config.toml
dataset = "strings of digits, spoken by a formant synthesiser in many voices"
train_examples = 39062
n_mels = 64
input = "log_mel"
qk_norm = false
inner_norm = true
residual_init = "none"
shampoo_beta = 0.99
one_sided = false
weight_decay = 0.06
adamw_weight_decay_other_params = 0
Rows from block 8, named by matrix and row number. Rows with one number belong to one attention dimension. Each number is 500 + 50 x the weight over its row's rms, rounded and kept within 0 to 999. All counts start at 0. Numbers have three digits each. After the name is the row's rms in percent of the matrix's.
# v: attention value (model.blocks.8.attn.v.weight, 128x160), inputs 0-159
# proj: attention output (model.blocks.8.attn.proj.weight, 160x128, transposed), outputs 0-159
v.4 096:515605521454579440512499429495494534540547439515489472519493439503509434496417386484467431601469555610422544511423558480536435500554530426499487500463467536425413553512474466543447409571411479496476520456467491474491474499543474562464507484547515551545398467489550495494523500573497505566501520510432439519435460557449589583433407522573451450565476547593556515522377473509489380410505479475537495460484462491464432467467452480561538478483506435511564444432425551420529469494542496
v.5 102:516497461542461503522495578472457442487456428468589472515412516478453474639516557524442542601437514468458526507451572533479488480432522534451480532445529463465464464416660529595467468591526500542550507514508504507560572482445490447493431469508520437527483563541452542458556439427505582523535580591402478480517489516505474455634414437505485501485558480523417499558497554438503587530442457559497461546472454458486484409510469597517473539471471540403446463505516529483478410548517429
v.6 105:537457454479503529493459417416485498464524524505413415448485405480511524498507492526609563547446428389521532522460590476495420437491508424497473526441508576520510444552474461496472541464528566490515561488512471410501497571448402454416492468561569510518508556528452487565553435527471549450498609572497442457475497383516506469464543392525510424498483395438505421553473450527569484464484471446509508598474559477489500571451513581477506484391521515491483483481454382397461533442445520
v.7 100:501482481535526517420535510505486608461480465459556462374493495587441521557449434487551393513567531579458506506549497513582509553518430533441483480529530552518526518635566477355520498436490489484500491559481570453503612460505482537512508460474432353467554584486450549453494559569535475433486508491495532544550464612569408471586495496474550478427482544431490511441458509472470533459490452434510475466494437532557418441575510422527481451576531531544496530590492507505450484508494429
v.8 108:557377529622461515489503498628492409445512470539530456455485498582462459469589464454549477444515536498467484523426486480456500592483476505453483471541458499579537524458545485546498621458479439478496452528472487460434488498548581502482478533488562479508452597539428417463528452507557531602540451468466499445485415542502455482547489514455485523381571554417440582455457578568499525556548474506486411420509497525509514545557523417462458530421517557605533453580458492493437492560590509
v.9 105:507524444535508509508518465520435497528479467501500534425467531499485514425506516527580586439600356504388514321482567552581396574547471533579597537491453545499545428485555497514501473498457535582492544545551532506433488525492534549534545453483565553500532474566499411441513453534446554498522437506452481487537475513468513641497503536433505498551451476534509426482483495487536584562488461406435430551472443589485523453529587532433476444557457524588516498449460471420474490481484529
v.10 100:527465524511573470501468508654530476559452437480553542499508410479518512512481486464479445351460498456485483512420473569467468495457513496493464534501419423480561510509525471574578449513412502467519481530409492556368508505449523531440471507622532578464446474496540562468440580580440449556513416510448552554528501416576517501399506524510471531496400429466503523412496481493530490503473403466467545448416523544469485510457465430515555544523539580455515517439499515490545574434607442
v.11 108:531494473414550580445473479447478558537442536537560453517547463569474529518475446486439564528512469544511434470579482531485422508621446460507610523539452517517600527526530486420484495507451439461466547530451439543495513557467558487409599487414486519615519447423513524579475577533523465519437578516481507478459409506503564514483459439477662570488514520503454443390486489481489593462485455524547507498523486557508558557550519516500534567459513554532618520585474516423510505405536446
v.12 103:527519526359492598449582480446448476559479543474471524456538527537387527467481494524484443551506466524523538469510484477494555491580350509563463487497527449455530452488442481410484523490477502575554493487455412407552519564531448557469511581553501509554456435530510518483495559550497484568519538454484587541448477444537453495572434548487454563509520533459451644520400540524462500479549445496571499440457494533513662473605492562555497607471445534434479520544497493538512479538586479
v.13 097:538508456505539570570427489498513465461489400560501518469578487517451511453540544432505566514521446477515508385547549527542602523597552497483458449506478481540565533555519492459620520549518516483490543528492521455428596528517467494469484440498523474550465407361450545512496449522533485497435550476478487543566509560490530507464478517331473554472516489506493329508401544464513531481498519555469509590377442492464501496436463487546480495413606464456553492418460486534470442511454578
v.14 109:535539450538388473513490429470547530509517492464541447483601499466583423562512553473513570405524503467502497519456582499501391519527427548474515488464541514435495445552614464437518573443500448509502495508488513487475440543484501512561478537557540544471554585513430572487530513524533530499473594395454527580552509506496452433501343547440520478529511561532518432542483519504488492483504566540495530492445475450479536463546463518638466498492553376501506508467509511615438446477379639
v.15 107:546518502437603435451528614476510488460515469526559500504549448472513520570501478474357403464474455514475449475539540447486514433495478539494511483585519507501476441557498501353499499575432439493445543600578528498554441517487575524549523475447555506506553481450524506616486529497437573490556503495584503509508606494563602567522485523506494480557463566432513550509538483495569552492498434522544518532543566586538635632461475517503531500528449434480582448535519548528511470385500506
v.16 105:509432450418376566442469553469511508531584544440539466511467410466405417473465542499466477577465438515501524550482571472457441527574513516534531476441528467415407504446560559417437501488397477461526497485514545537471461530431452497558484559520548507449426455517544470480494578517425484459455483577463520400493512545464479468451434613518460448646522587484400510518433578522565518473491536563506557519499470475438544502414595520520581462530521540468495498480472515472429576559501467
v.17 097:533555518517528440439507532539543507502508457443450459476486502498431472537499472428496469538458433402551528397486554604405484518439539512533502447516491406573467511446474545503478457451529481599498543553478556539440534446447464500546426561513525499546667457487476552554447547487549513452479460443540572497545512459512482552518583503491465449436378486448550634520474544599553540521446469569583435462542529530504458583501524434543501541576455457495518400467558522542531423402481501
v.18 106:515565499463396539432478468534533406583521462499448479537462442482442565542525492541530551425526448409462550629516508479443530448526554514498368470462509514491456520507479432587461460531513585590506374497522547441450574498490460511478499540489512485466441470566496550512553452451535502517514464576411476429499409569537417522598579538448548540476538572502499499483554579513522443479490464533566479448452528563488542402551478540596411415459468502572493510529418515547509479516441438
v.19 113:610495464515529429583487523464428555584492494513486497488561497534510493482517410428562443449487579525516504504478489474520480459461511504484522524558461579498465579478515459483541458536556486525412456530516487450560498466479597534385437568596538565483500530496449429566567536513559527619563480434530544624481542506514410532556526541420582532588552536594433533531440455521499473433507486528464560581411508455539558455462460596468559546544572521523594514528533556497566493543582513
v.20 108:445467522480568502545380481492595471559453477500557442467536595460453501473550551533521427450474440526506510512466473432412487417504553555586553446441532471516502534453449552565580516474473561508452422581570453465448404453436467513543589580487567411509453435460464570457520551447450537390514435488473630549554461490468487500501514400571486452504451417498547434454449479528479513507428549458528529502419522510589532498476494409510552538548487431501471499493444454486479460433438477
v.21 096:558458499536475512445425551500469529490510433546452505520500476450560488539476453505499557463428463430512472525460492548572556510488564588604474477560440521458571537519485468484501613483429551526554469461498551486474528562506516465478520480450552536416490398555521532440519599470389385566502479488481472532470435547448516509474589526630542478470522627523465533430512554496483394504442520504517523518498691505562468559475497592530454537529483406587462456497433544518481518514456538
v.22 106:453560598511482386464417508487451523537429479511477459428489534507477540568489433584560536526480523531550501606484458496569465541412461495401505472545593561414482569549535501585510452487544561404498545520504496508530589541526492490563483550533524601491486549594451457525460431507493516556572462590483509504481534504441532576491545571478459499570404559497627489451589600492561534476494477494494556519434420478573473491473437496402468404425503576501479465481510454494468527511513539
v.23 090:460627451514463526539477451540501488537513479512418505499513516397446607496434495544459457530448566515529558430388475542507500558488535480383521493528489553531525494469476498457554485555605439475506454503590501527462484478534408514542450428444459632583496438616605439533576398524504465527464485486553443440497501413435507522470547463512544533499543508477511557555478427490409403518553496491462497463485498557575474526429542604477525462539516423504576492431480500567482547461486556
v.24 101:500531542473510515470565449456554503514474508475497478442497488527546567455460485464554434586469476607412540416497453434572592433457440448561551457402427507602503488439421501485426465467529468513455503521528491521504561499450484446539528537509408537584494505441507497493552503588555464401539525479525532518511529532554528392559417400439530498589480476442489516482559504503522477534510497454506537520631498515533430526660402387482525567541484465467452506480542556448568576506515467
v.25 108:525588530470426541462476530599470467542493485487499508563467490426396579471545539430494609516454547462460563463512470571367493562533435500439458513558440504493416486442602555560499513553483493435502454577460534501497499539485445429523460411540461508496552443447577482448505544468500539492480538534374432463441402501500490544520433388427452511489526481407382532535541441530486479539507458488513490499418557508420502507481433621509431528495438412519523490523519563480484462484470445
v.26 108:545513490533482607451566507471543538451496531506512422580431504506483411405376464480515528510508445541453475504485457606484456510528479449473488530497480499562595493496497605509463505432566520470504454516449491450464550483524431508427468527535487409546509490483457463422494495493509578588598534476509543412428478536429387544425481537491445434541469499462532494434481510529416449480467460463471454451457497579340462500550462492513526548569467374563502497520435557509445512601493397
v.27 106:502456532505499566539478523443527567506509612509457614539463462577553492593435541534523539443525499459499517466523451490552400484544577448520552482446517534457440541486486505595528605484469553477487584464485540598609565497474503507506501435562500464458555579425504481550535504499489436462502448549445460563510467499503495522435439561422530472547505467544551566534630518530572470471475345509559532543448489524504580569414515471563570438514420562517562569583554502503495529524465567
v.28 093:456457532428502496581533469587354475452382534455533448519469614560512440551501514423403499494510488547455527538605505504497527458463479549472488454455533539565544568543520506523593486454475534530432494572521463516416437423449448543479456475501418482556559543480434548415495511529466518433496482468516471445501508546458438475535455510468535390535478465485467615460460477522557590563463425422516449391539478468535561425610499525481432492482480503531450452502541495583514490545540416
v.29 119:619557535528438446516558483488526560480526404464530441384546457601609468562514466613542452503552513482551520514498509536389520565520551439546561551461576487454556499639483536536469528486352448478530450454454540478510563494561502572537460504521579535479456460422550484520506540586490469512549593431519502544532471605449624494527397459557462467460483541513483538524504511518521460522440467564512510460493492496420455494472435567502514509514508533577549468459524451541446453510499499
v.30 095:449505583515518517490630421510470483485467531449530540393514461541565505496458445449472484533518474468487472520514494515549473635491479477500559489590482542424506507496484548510506505509489525528500620427540466408461531519518481462507445507442481517509576488492488482430597391522537509585440496462549512481486550503438476436421561485458467453544562539462449505510499476622485508559561434504602523490465522691460481470442574547525390475445423516515429517551443558370454488494532516
v.31 108:485481457473532473507468464472413452460510515449530513534527567452414479477485509442370561559465537526547479455530533484531453527511377499431466483472457487554528546555506582498462539429493489531525570525540416461428525496534485462621459410416514551438486564554483475490499461398457477552562396393469457473451471455449505497455424460480556555483397490496517464494439499578475539545511513361396493506549481433397462529468426453479495452488597480541542438604504515509539540513571524
v.32 099:538517530438563470511489510487527500437554381438456483606519456529465498554493520542516541498458391477407558444633383505565507522503439496387474516491512420480536440454585520426452521520486469563484499482556502471582493544555480428521448535537489426538514497515400532567501415465387441460443448500491452443492410501498495450495458413447439534465547449528496503437474476534468440464493558521460498555467467462481448471456425513488419543502546492451520425665515443531501536429462457
v.33 098:478502454516436445312520542487451517534534553533462414476445483519497538503523514445604551437432494448497504511502599467386455538514496482586491590483480466518589509484496544496479513455485504445484433429462575570508615497470537421517511575550432511486591561485468505552516523486499515504537572476464553459550481491545535474530544584536445413484477448438561504466600591461538553532483529543573519474559450505395378428412510535513446469506504484489498457471399512497456462555522426
v.34 103:529568514442433536503460454487504507457502471486555569521411486525573539506453493595498571419457401470479534543472543547549456497558531538482516486474481485512534457484493513574525484492599451534486502466519486531511592561484497587507495525461569558429505475535515495463501572410559652568574487479379488428490450468496552508479547505446479441454639586539516571574483519560437489563536544546472454390563401547479468477368510532490480536479623543519580453542490507431513519517470496
v.35 104:586512496542489476479505507511427413537500605526525538484451453550532484478614531487554457490483520522481451430535469506541497475492512556502463515571533545467570566492504459479444488521542426528448468500541455472518500456463530553576472486428492481597473588501506530539600525372491472504489460519506531600414411543476474468497616623467520462467496481538497445477458468610424560467489524421439411475425517458475489462554417491550506540492370549502494382514474563622556496546521598
v.36 101:540492499486410517534430437537555413506480511531545516459525549574470504452538516508475490590502494508499533572501586610544431511450561487567469508495480510549513504460439478446462511463484539513565507513612430506620562525513546561508542508412484481374562414462458458474481485499520514433643530525408539460459412483492507537525522514385451489447672393444470495513540487520426575467452546451487402523505483539486545523523465603514442577541495502441553511535502438485485539475500483
v.37 100:446528467433657555556579499428537479475517483554506423507469453507429513445496431494481462482508548514484520432563426523549462528399547542517557538545450392458528575557504494508439550416517427514452548488577547597495441470516507455447408442516508558460472404501510456501398449503494580480423459488503543470457468485481459551401488475572483486559521502614508531427527555453570366553468476521466473424530518488532597565525515504516549554584508466559483512513515461445526409503534530
v.38 099:451390570497499519487437453494564438555433534508469434575432514440572589554592486475502447472553485594528423468490465446492621488464498464510504485493570505519465375398555550393522439540513475527479474485617478536521433446526447444556483517541608552482465464493462491551504487462566485438549456563461460576589508471497462528467601503410484520474482479550582457511501465532478521416489530446605485543538518492480540448477563510527518565534446447476457581429538460577434562504486482
v.39 105:463476494565546541553566494453592490471472494522511466459508522504559472530531531529535446562439449540517562475448477510484485504424469459483480530616493534571548388485486509486560459489510433550520487498550402402567475513626473491559506539489502521409572507503480446535493553445588545484414524499460406433482553505528384538551541511480638490574511498426573504488508595536523603513564591447465487479570531548551445523562589438435522422486512416519403418504466470530537534481495467
v.40 099:536542573494454520453502453533442417500508515504545476488506519509533496531445499354477471473488466474519462490502470410524471500574589442517535524426432522586580467443488527460478431467536464438550499470410509538517509538435511543568424555481454497524531438534472484450432487567548404544428428483521493502507523556534431471456519502573426432503461496521498517368615584625467487434507466472481484464593567487409486451511475446541603583478487548592479584419585488508496491475595526
v.41 092:487456441487560451412534465541461527384562497501465514466372456487560508438461470497489435608551507512493533413509446550488474543507447518526580570513580583515475553459474549431489490563543526565463556582508383535504417569479478494489426474442466467518458548506563432554542521420532546656518484476519534489524600469432444510448538474607468445535512584515519594511546556517511526474593574441492502452470461504440545474484535529504536489513468500513515460588470582447494413424508498
v.42 101:532459622411531476494487534472475474433449536537599619477543546510570592506557563495577505573460485526500497502536545495519459468503585434621538495494562498512508556538540471469425448548349483427391490493421484495512497436510528500488550461485545522506506546580447568532468521557409596420526477561482471497523397502564444556476484385515464458575438422486526471510533562503488519487501506496490463489417521536416421499487508509533536439575527508498402484417492526457452427501504559
v.43 108:507531510425590424484381456503584510534539426490451507525468492526483488536528497532470537433432535488541489408516516467446482473533596556469578468566409469477400575447488459491584520586449521449501467464610373426543504513540491493597482547459498530405509494466508464482525502487531474456554439536474548513507550604418494559457502535410499465502527482531451481554509469570491423472460444434557504442387508451514502504539556515453469543363543497447505465603524473459480462431459590
v.44 088:487505607472522527485568539549581479635448483564517536459406578515497436478462365510467517523533566435556489539434486499469456505525460451459547574452476443505397541565468495482454501453388504542500533447598524582510524506487485435455411519576531493568461528454538502582464541551530507564529437441526465540605481535470560567485464523524403503438560481448457459571532463544534515418450465454506538622515544564535501607504530513477526547505517471593553430470563522490439513539513491
v.45 094:389561582423399528448424487516505514432466538489517543493400485503559432511477450481462513555405536543539481456517451530495489503406480539495474526505442458469494481451526470562468548550450421482565477555505619477516453503425520522567443521523491559508543489448516463505518507504588504448494539423587475416515530456506502476521533368443550435468422453545552520528553581417551549531536545532527518420457487556468540580549472428487516587449585506549511358512517557581463479437594523
proj.4 089:451474540585463509568554499520424487514437546493492538533455526564454475533452478468472497520563427468597420477447514467482518500492397434461452513504567458565519508508519557488481549536668547525601483454526595474494475441457463553539566385552482473526523532434354539617478519460547476516479398527441403480423433520531538541524516455478498523502527474433406432490516520550466546461558564522480531498417442525546524501497527437508478530449489489403487478483504403547452492515391564
proj.5 106:487515461495567544514481557484430565462493559494501482570567588551557430397482474422505461507431531437549520526514471436577463459562574442488494550501474611526571465542508556512456584503490498510442586548464506537484537396486556460548516504558543528508582534537629465543427526526486491494557549604401530529430545588501572534512492413580421439489492564473517554476519455448450575391528417461521519540471512456514511510525514476467497505562476454589581526462493524486488418413414531
proj.6 110:548438530483476506469565542456398470550543418532537605594536566450513467576550419466420520570533548549439462516506475538614528549560511538417539459514386493513527493544514580536529437544475478371513483442509515508476475440501508536518473501530501517556435547480519393446440532582488514440502484535433416479502460408543434444492496533425468436509464547443526580476532444444524575430504470505476487543602565429488486452558533494506498500584540517541432511534562533627530483505596494
proj.7 103:478520391555628508477422458541504520568486516466432437521442514475419615547592528580541591423561464574551451581464441502461494484524476478542476560503522520469535566468444481420525501425553514578517579510487500580418490512482431370449446454478469574524489456493517491543436485524474512476511476508427531551548503425369505548496507547487523563483457481521474538504537417553514444423461548492564516546485469493462456508501536557549394583481507395477509469396506537487463459475568559
proj.8 131:539446510523517482504548541462641530509437500459503397400449436510537573492602480449488478523425523611502419468455457543604538439435540508528472567496488520529480536502461506437510489332509489479475539440455448425516471505495542507498518514511542576525430458456496429638520497544504621539498538461444519417454530526571462498515445506464567520444494461578619491584473584468541480529561475470545467520519447499479458552542472516489485459417498471542474443497544527462465435550407432
proj.9 101:571459600510461525514482482578546500454522407541459455509493498511480434496563414456455459487462503583522368484485443503519520483452385495389449405495529535496483554468442510509504399513550535480551472589511520425549418513513476518521502521527521534476455567523378562496611526474554410537440523571522493503565514373537474467523452527514561489487564489559422546484522489493481480512566546500430500525531484431454404426498540606503456507399460469538512443543447492378496433433499470
proj.10 100:545522582572482476575519517506556556470607591491485451502458613508531380457538578558538412497575461549521486540430537438532458432412466561548519505457441539481552564530507444460527434432485532477537511404427518478531486599470528420459487454485512457500527554591450489522520478527605550577487496560506551525358520567484538443516498460462493548569546574493476566558513474524483570627529547457529539496464462549572584536527465536466450509481475468515483500571523543413523550546479475
proj.11 112:413518569575552535411562578551477579469500485591524402512399527489465566460514440578496519416534517496544479535520519471462475515505497433488525492585507467506481578490451510537541451557567489475526403523449525535492558438482557558480464543489417491515487607567417457522546482574470509517502453418456511541524483564442444475440482484473529430515536525513556475562562430478544485458535503475431472575491501446489436532550463493562440450548564524470488515423608342539504444489388614
proj.12 107:442518521605498462470494524535525422581455571537523516498554414532570491502407466612517500425489451448491409494488511515512449470481561481576487504557453457591573515430488551510527477479539431438512517460473441459437481436574543474561519414436569500515548517524552529418443444507532512454462415446534451526618480500468442558531526566549419523555465512465449436524498435482481477520627485504377537530436468526510410479543526558499561593556492493544496547558573502487546458574492615
proj.13 101:453500546537478491476484485544469523482476538454548418498386522506465496577416453439445478425481521533592428529568427407448471511525513528439559555508515666548455485487483542547467424423558517607519484489507530547547456474516537524471517477507478555491322461509577474495541523397392429541454559478436561518486549559482439489466589528490506443451478593466564578458552455509562550468473507501447406521481468476460483492496497475485484564573468513560527459450496425463514468551583461
proj.14 105:524502572464508541511378552507425421467453486440469507414423478544495525643518542467448478594539483538547510527538480518438470459569600512443513493528582569571544547528575480511468532521532458552428527573477531571494513548490510459481488471483512482501434470500502532549525499472498469416536594559574486449491456494527575516527450575503540484506489575394617604440531465535529490423587481443532500545397509539501482515553486578454554594612539519507408421480566554507440509516544497
proj.15 104:449486524566397510519520424580500451473578553447505514517483464465555493477495543530613528475558555430531566498549512437489439545434543475503520462586585475452515530412573514508557489494513439465493368564472499535515575514464438527509477505535547458492544626499342501478522542512509562496528467490467520450554456600502544427453535569486494490505499480526555413499516577478588536476467447416557441471441501496483445477511503480581503481505460528458359493496560467575425413617465479
proj.16 098:527587505508520438539489425529532524476475434493473465408483583606492412443454460390556567510513519573561529499543588475477593527361529605494413494476515528464498517548513548520495459559533469480489498559485521455510480419491505513542540506483519474539509440421467505498495370487558506442529495518505484542464512509513523465584434425498480391463426558400516470429499506554387525451535539511459587448492519444544443426558521484452494423563476487447466504532513492535454532351451585
proj.17 107:567490453514409521558509476558452455486544484480529510468575564442497498431520480554552451508565552487482512537500463423502442491532432513573513563515455503542518424619467437542540422569464412463510473452491490519494600474451559493356424452535488507521437520528477597510530521521578491478531442451564501514542494447430625518572452556453509530566486488601414561568542476575438601469513491520541586490370494455528530435507522539528522506477590514456414466508505535501395547508504542
proj.18 098:533520423499475490542489506566537499529476475478562508494589418481461482476417514445402391601462502543417472500431494577486502422495496480510513523560423495601463502466424640558457554507515488490520640564506468533417429500497512552534514465508511475460493537433559464545416450503434476498502530538629465556533501535505507554579546547469548483471481519442463550454513438415488553542524588483444533529385527414369522504555545469536499494498514438515564473433595521453485552462520515
proj.19 098:430443459488453495614610593524618519522384533485493474565486501540478584465552630451482560560544454482488415545408468547472488593489438480526478566463497577511513446478540470502527447455506577483575486505405494459498500510462423480531610484509485458494500442552470438482496586416541508497472505492540437515477455550533484471457424407497495546530460602532461577444468541454458479461512461490496454485438462563480520488511499477496520572595485473448357567459438495457565522500475574
proj.20 099:553394485496512460434549529513457461475546517545465509500439548596530439500469462523474533464498623463452563504564565599463529570452512509507434548488436519513563429545486471579498455478601480473536580470550414632480508508522463558456465516515416482493497583525616571495503419478527479522531582469612452532458509450501456407487481512421523521546583509477423540477573406509461617565486413486534533488525500553470567440449504524426419436486539526518541485490582559538478532494513494
proj.21 098:505577461506397536569476553522533507467588507508481546431509394488525516478504458513548445568541490487531554475494561467499502471520547518550521447589515489378467474500469501527490492498523502421550543555518538526479540474534489566565453499399488505438447472362563533567457472505517549495386448514635482506533580477604398484553436516526592558464559483538537522509552524398564516462549626490554508503469565492462568465487525447445488494438519494401515455422464466464466587574436448
proj.22 116:526476507505569550499575388565473528477493514581456502549495521503520488415561432496537568496474486498547457467401569548499491591438400509474557510455516496486604434520521567449417577529470480626529613401389486423491520543476405525561427506593503508397528404485468492496464545514492534472525500490538521537426529520447542476484539473462470537520454442463446559402543474436410506460477536493519541453563514474497432548423566498552464519530495498486549522597531436464496438479542411
proj.23 087:558514492463445543549548546505474473500495477532411603596465465553517419591551509481406513509580531498503423545508489469480559555542393478427627543530583428489370534482472419598478514422452528557497471458493510469506530488488451614483468569564514559464467401522452487474471594482435464523468514383536467520474462512524458510561556472517544494499588459550543517538498501430464538485510476523512604533458548441546522497419449472499542446454503568585504541537425472477452521490460600
proj.24 114:464469453513552399438503446390425485537409447503479558520535471400419517489457486536433538485467482508491481597509396525485543436456497465548463486396518427530531562452465439533515617509497471456438387451509459454424505513511496463508572450573508408555464461462470486415491428524535535551519455477414397521517456465458430463445484560471466461476527501640504459531517512535517480469459567609505497542559564464445550521536526543471413525428567504481445528519415482549455535447472542
proj.25 111:486561484537465464582507560448468562465575511543512511424563487552513487511461497536450454526412441553559470557392572429546529414538495512503494481446608458594479498501441480481539578415460529441421623582465448470520531374486590524442446541484569405511549598438446475499491489559486556482516375500506468506520512559502537489515545517548560477466449583577513493544505433492539531518542454482480513551432455439585448513568478522558529474494468483527519518434406521439497479529399554
proj.26 108:443530554533505443524484476516598522581453512428496502403638506454474494552563508565424475461509466598467578524469507422497502497466394532591534517444460482491422603499515469538492445471484526503434568469447466533554444507466568546488608522409530480514553490443487573531438498524490424460397405508484526462505441478582511548482505536499559522523415493487403403580521430480497470553618511505536530451519488545580539415445463516515495463493539485435582531503484498530486533422476600
proj.27 115:497494546570510511472372456489551434505558488506467470507578472473431580542551579450451493597510512447447500453536499493519465466508488550558355473491389464504548492531525452394522535574452506511460480597533552493551499481534448485531504451391474387496518546474417536481498560517407488536511468482553396565504471427470476431470429490510505450482447572444392501525487524496392506433427573576434485521495492509504378465526503532588454530566444463481459498465421475517507523453537429
proj.28 110:531415464525595498460450408510597427487503523521477406521509481564573538469537546595514560501433501452372516464595416517511464499504461576512519517449539494542557595463463519471495607467559527514488502519467460460504531559609497526531465459565451526550528582550576589423456429594472482452487481457495482480413539435512544437413456522489463466551491438497493450612554418519542525521621447443559567553437496470536481447470488617486529462470503512529548464501529522527487504498508430
proj.29 125:473498542527439515463479517437416466463474585525547455499411392442460519486568473489533460545543558538542478504517548595520516475521544484496585551542572459561540531487512489441551510533632493538473416451398608496621477499465537472583449408436467561435558601426429492561499537540429527510433511448429402478462490475395451526534470506531521496459589510508533498419521538569458480419429550474624527542475478484504543554505549489557550457451519455465460482479498484474489485562440512
proj.30 098:479568429506513554470533394521546448539481504452428494579541412487500536490621507487538480465558398471485448548522477512547463467530430568482452503584505533580575529504482554522485418519484516388521434484505508488514443491454469511460412452580589556505460461410499478452443606591502493405512382460524556466513402497530433498537506548506549561497469428497541513576435472513498509492525538561529519549535464529568392523528428469432578414475517568576509468492476491478628460496539487
proj.31 105:434439522434519509491430536509532571470541545578407558462480488543567461576487460493501462465446469418444533472436471479515535491445541472541574454504547504534477499461446513422476406420439520518466422420526521488433464481457522523422373532522496532447419486487429522408538470570520533543473535587415482476463462514514534534493578404548570516450540423500484529446496386473466479425673449485519497493537515536568533432433414459433528461411453553511523520480552473509467507458454424
proj.32 095:435438427521546631411520474501422494522440446469567425425459495472496554508494552539492509583504455575546459487468501470522531500529541413535570541526591490556501462406497505486501500470472530519452586481505497539451552538494447569495398530430539503496431463579560407480452450582495420513479547475478427487511477567511388580495495514451498414477469516569552572545485523516546428437567532427473467461475600450538463491531568478453418529544393392443589541442438467519501514497508484
proj.33 097:497577541538583510627524448515492520465509451472514519541649619424501457483479461452607527551475566519445557527517504463533475466494500616508428483480491527436515514598526529479561546513478515454438476524450495465573495493415491552533545471467545476525476480439483369525540559502436512385572469487442465504460512497412648523505457536466511539526465382523476549500561452461516520466503524452471511462517477543527513518491515560489571527498529529463481395504515555559383452488360508
proj.34 097:559574574554452454532553544514515530557462506455473504473556507430484562469497457515436446593556591448527436472473583484515500498449448486548533463582495596492496582541529478523541463455534568554458470503452531444461405522441556541491416509498466553581444460423476594580493485451507448540419518479558452570494506655523444461576415532489548513490495425523480531507465532444407570417541506536531525563472501503518536488458580458379544440461503543578551457524538485424473463404550502
proj.35 105:468549480559568485614519595555538505509519434455495445454463438542519537484505508437526539544445516482514495432535543553500424437502523456552479534464395532477531430439416574524569596503558527568488492506488550516395511567577442451469510472516508463486508489440475504478459527519577557630432570424540453541551512517491496531491531524533609571454559505517509527509511549428524456512549443555617422539507563641422533462452468400472540455462438568527481567487440528467448497542544437
proj.36 109:492556458545490522543484546461509618495443521493494445579471442464409511408475463426445415416466576614470514393519496464497504481560579455566507496480423507547458477485493499625473476448527524547504546551463448485494483410503514474457514572442426493515541532444497563451465482468443500554425501494531505527578463558532419453490469567518573543514448533531491458536501583543482543509503459525544493530457450459491533409416582544420482457429379522643558464513541542470495574435548568
proj.37 111:455486466452414500494472494516502530471379557451554478409453527420569477500512485533497537457545474511536443529466497413519586514480461461547464495582576498525470509485475477427538469469496491499469526505577563538534574584433559450499565514491431452521479590498473519457540571580495413414550478607487519477508598527631479508447440526548493497538522565476491465547535453487482577488461610454596532493519550499417473524572412412485507478510439536484523517512454340508547602460507408
proj.38 104:513394396517557491494538456479442453477635460480513517422375519548527591560519502550471597468543610407504465482561412565484478527487522476432526546398499463483513452506512513624458530487496514454524604495523492459424553493614495528539487529428477497498500463506539463448533528443519460511522561463584480519539486449534541542466515548515535523510505508433537457536461536504542438501385425538397383542517505519470517494524624422463506466441477501554431519537480529405476509468558460
proj.39 105:555417438394456548461582506463494426503509475497436535494425536464496512520485438475479478385512572518399495512506473516545513613486476469555562509474458481478421551530472546523404532491474509502500587364456482517520503516520531530504569458599527518562494455485498547525474516567601536495604546462552592562570453426618504591400489539518569477554493438542498457516478491478521451492447457426509488507511487493459646523488445494484524619449511583502514555497512514540575425442514527
proj.40 089:503481518539607529517453492488506473491518479462544441553563530483486499464428359567538484525474552589541493508594523494444545337416454528459446520473432477429485575496543502466541409502464483470478424368472529412441450501520534459509470513401499524552409541460434510567547531578553494594490540489488519532440449397467488528507439491465478470466517521494591537554430427484524491564514573512429512523461482526437594440569521525485515484452544586516447459542538449491467574494404513
proj.41 084:493464529469515568512496449533560512523524476476475596433544491470600556522542556566557532498553522446484507577488579388488493530441451458446500547649442488536471523486465508532482427469481498545478515534584515505483508493504574539531560513546616552546539442499453508495471570510561500465530447540415547517593357561551586586586457527591583585534493506443531486515510427492519446492506447570508504464448541608509444463523450500520507429465449548413496421483502428536593456507437461
proj.42 100:495384503485476549545567454453479491503475440599496560532488430461514483529474481451511613499437598574473511497515421525602539400471459520470418465421446476460565583597554527483528564473621504415535556474525487527536477549482500437554373497524528439469572569487492463492543454512421520485521473460519506489412476499467459421500456578483459474558533628512416479471533430555508534463515466419494448519519486496602544483518504586482457434523472481448518462535550410472443431494520430
proj.43 108:540423461590424524522496456465444494477467590551431400465479436539471581458454457431455551542596431417437476441488585579532471546427521471486446506485580542576486421490425522514490495442555521511484571488496546482489400525521427484518388530490454489562410512556488608462499509475518525513533471443541463537479442493585500466528410499456547557540510622507495557460447492484484594531452433518504529517553466490503444572458486413492504600447445604566490521504487581488541508562518447
proj.44 097:503508503498489469496448461543483588592486621499548507478548550482426516532560492532483458416443491536443511486409491494495567486461492516421456474404504436592483412598553435511556441577506455468667539477526456408520496362439440473434520529540438509510445486538391469576559549490473498473536488618490471516458446443518474543457504490452579496470531500488529496459488445632514376463459473554496534502446453410582512568490543464472492453527545480510471452488522544500547488496487503
proj.45 089:603420411511466564470532600486469396430547531482495509521497466484538577570458446531618476474483504499372548620490457437541413432503515488454432558460525558561464553553521500439555542478416402471481422429508483521523521411529465517577511442498553445442486530465481514551475434473546587483593438511464488511507471534500565441471459494583576499505570510486503532478520455574494526470452490485574463581448508487514432416548496552526483469480473555477500394443541505482557552457464410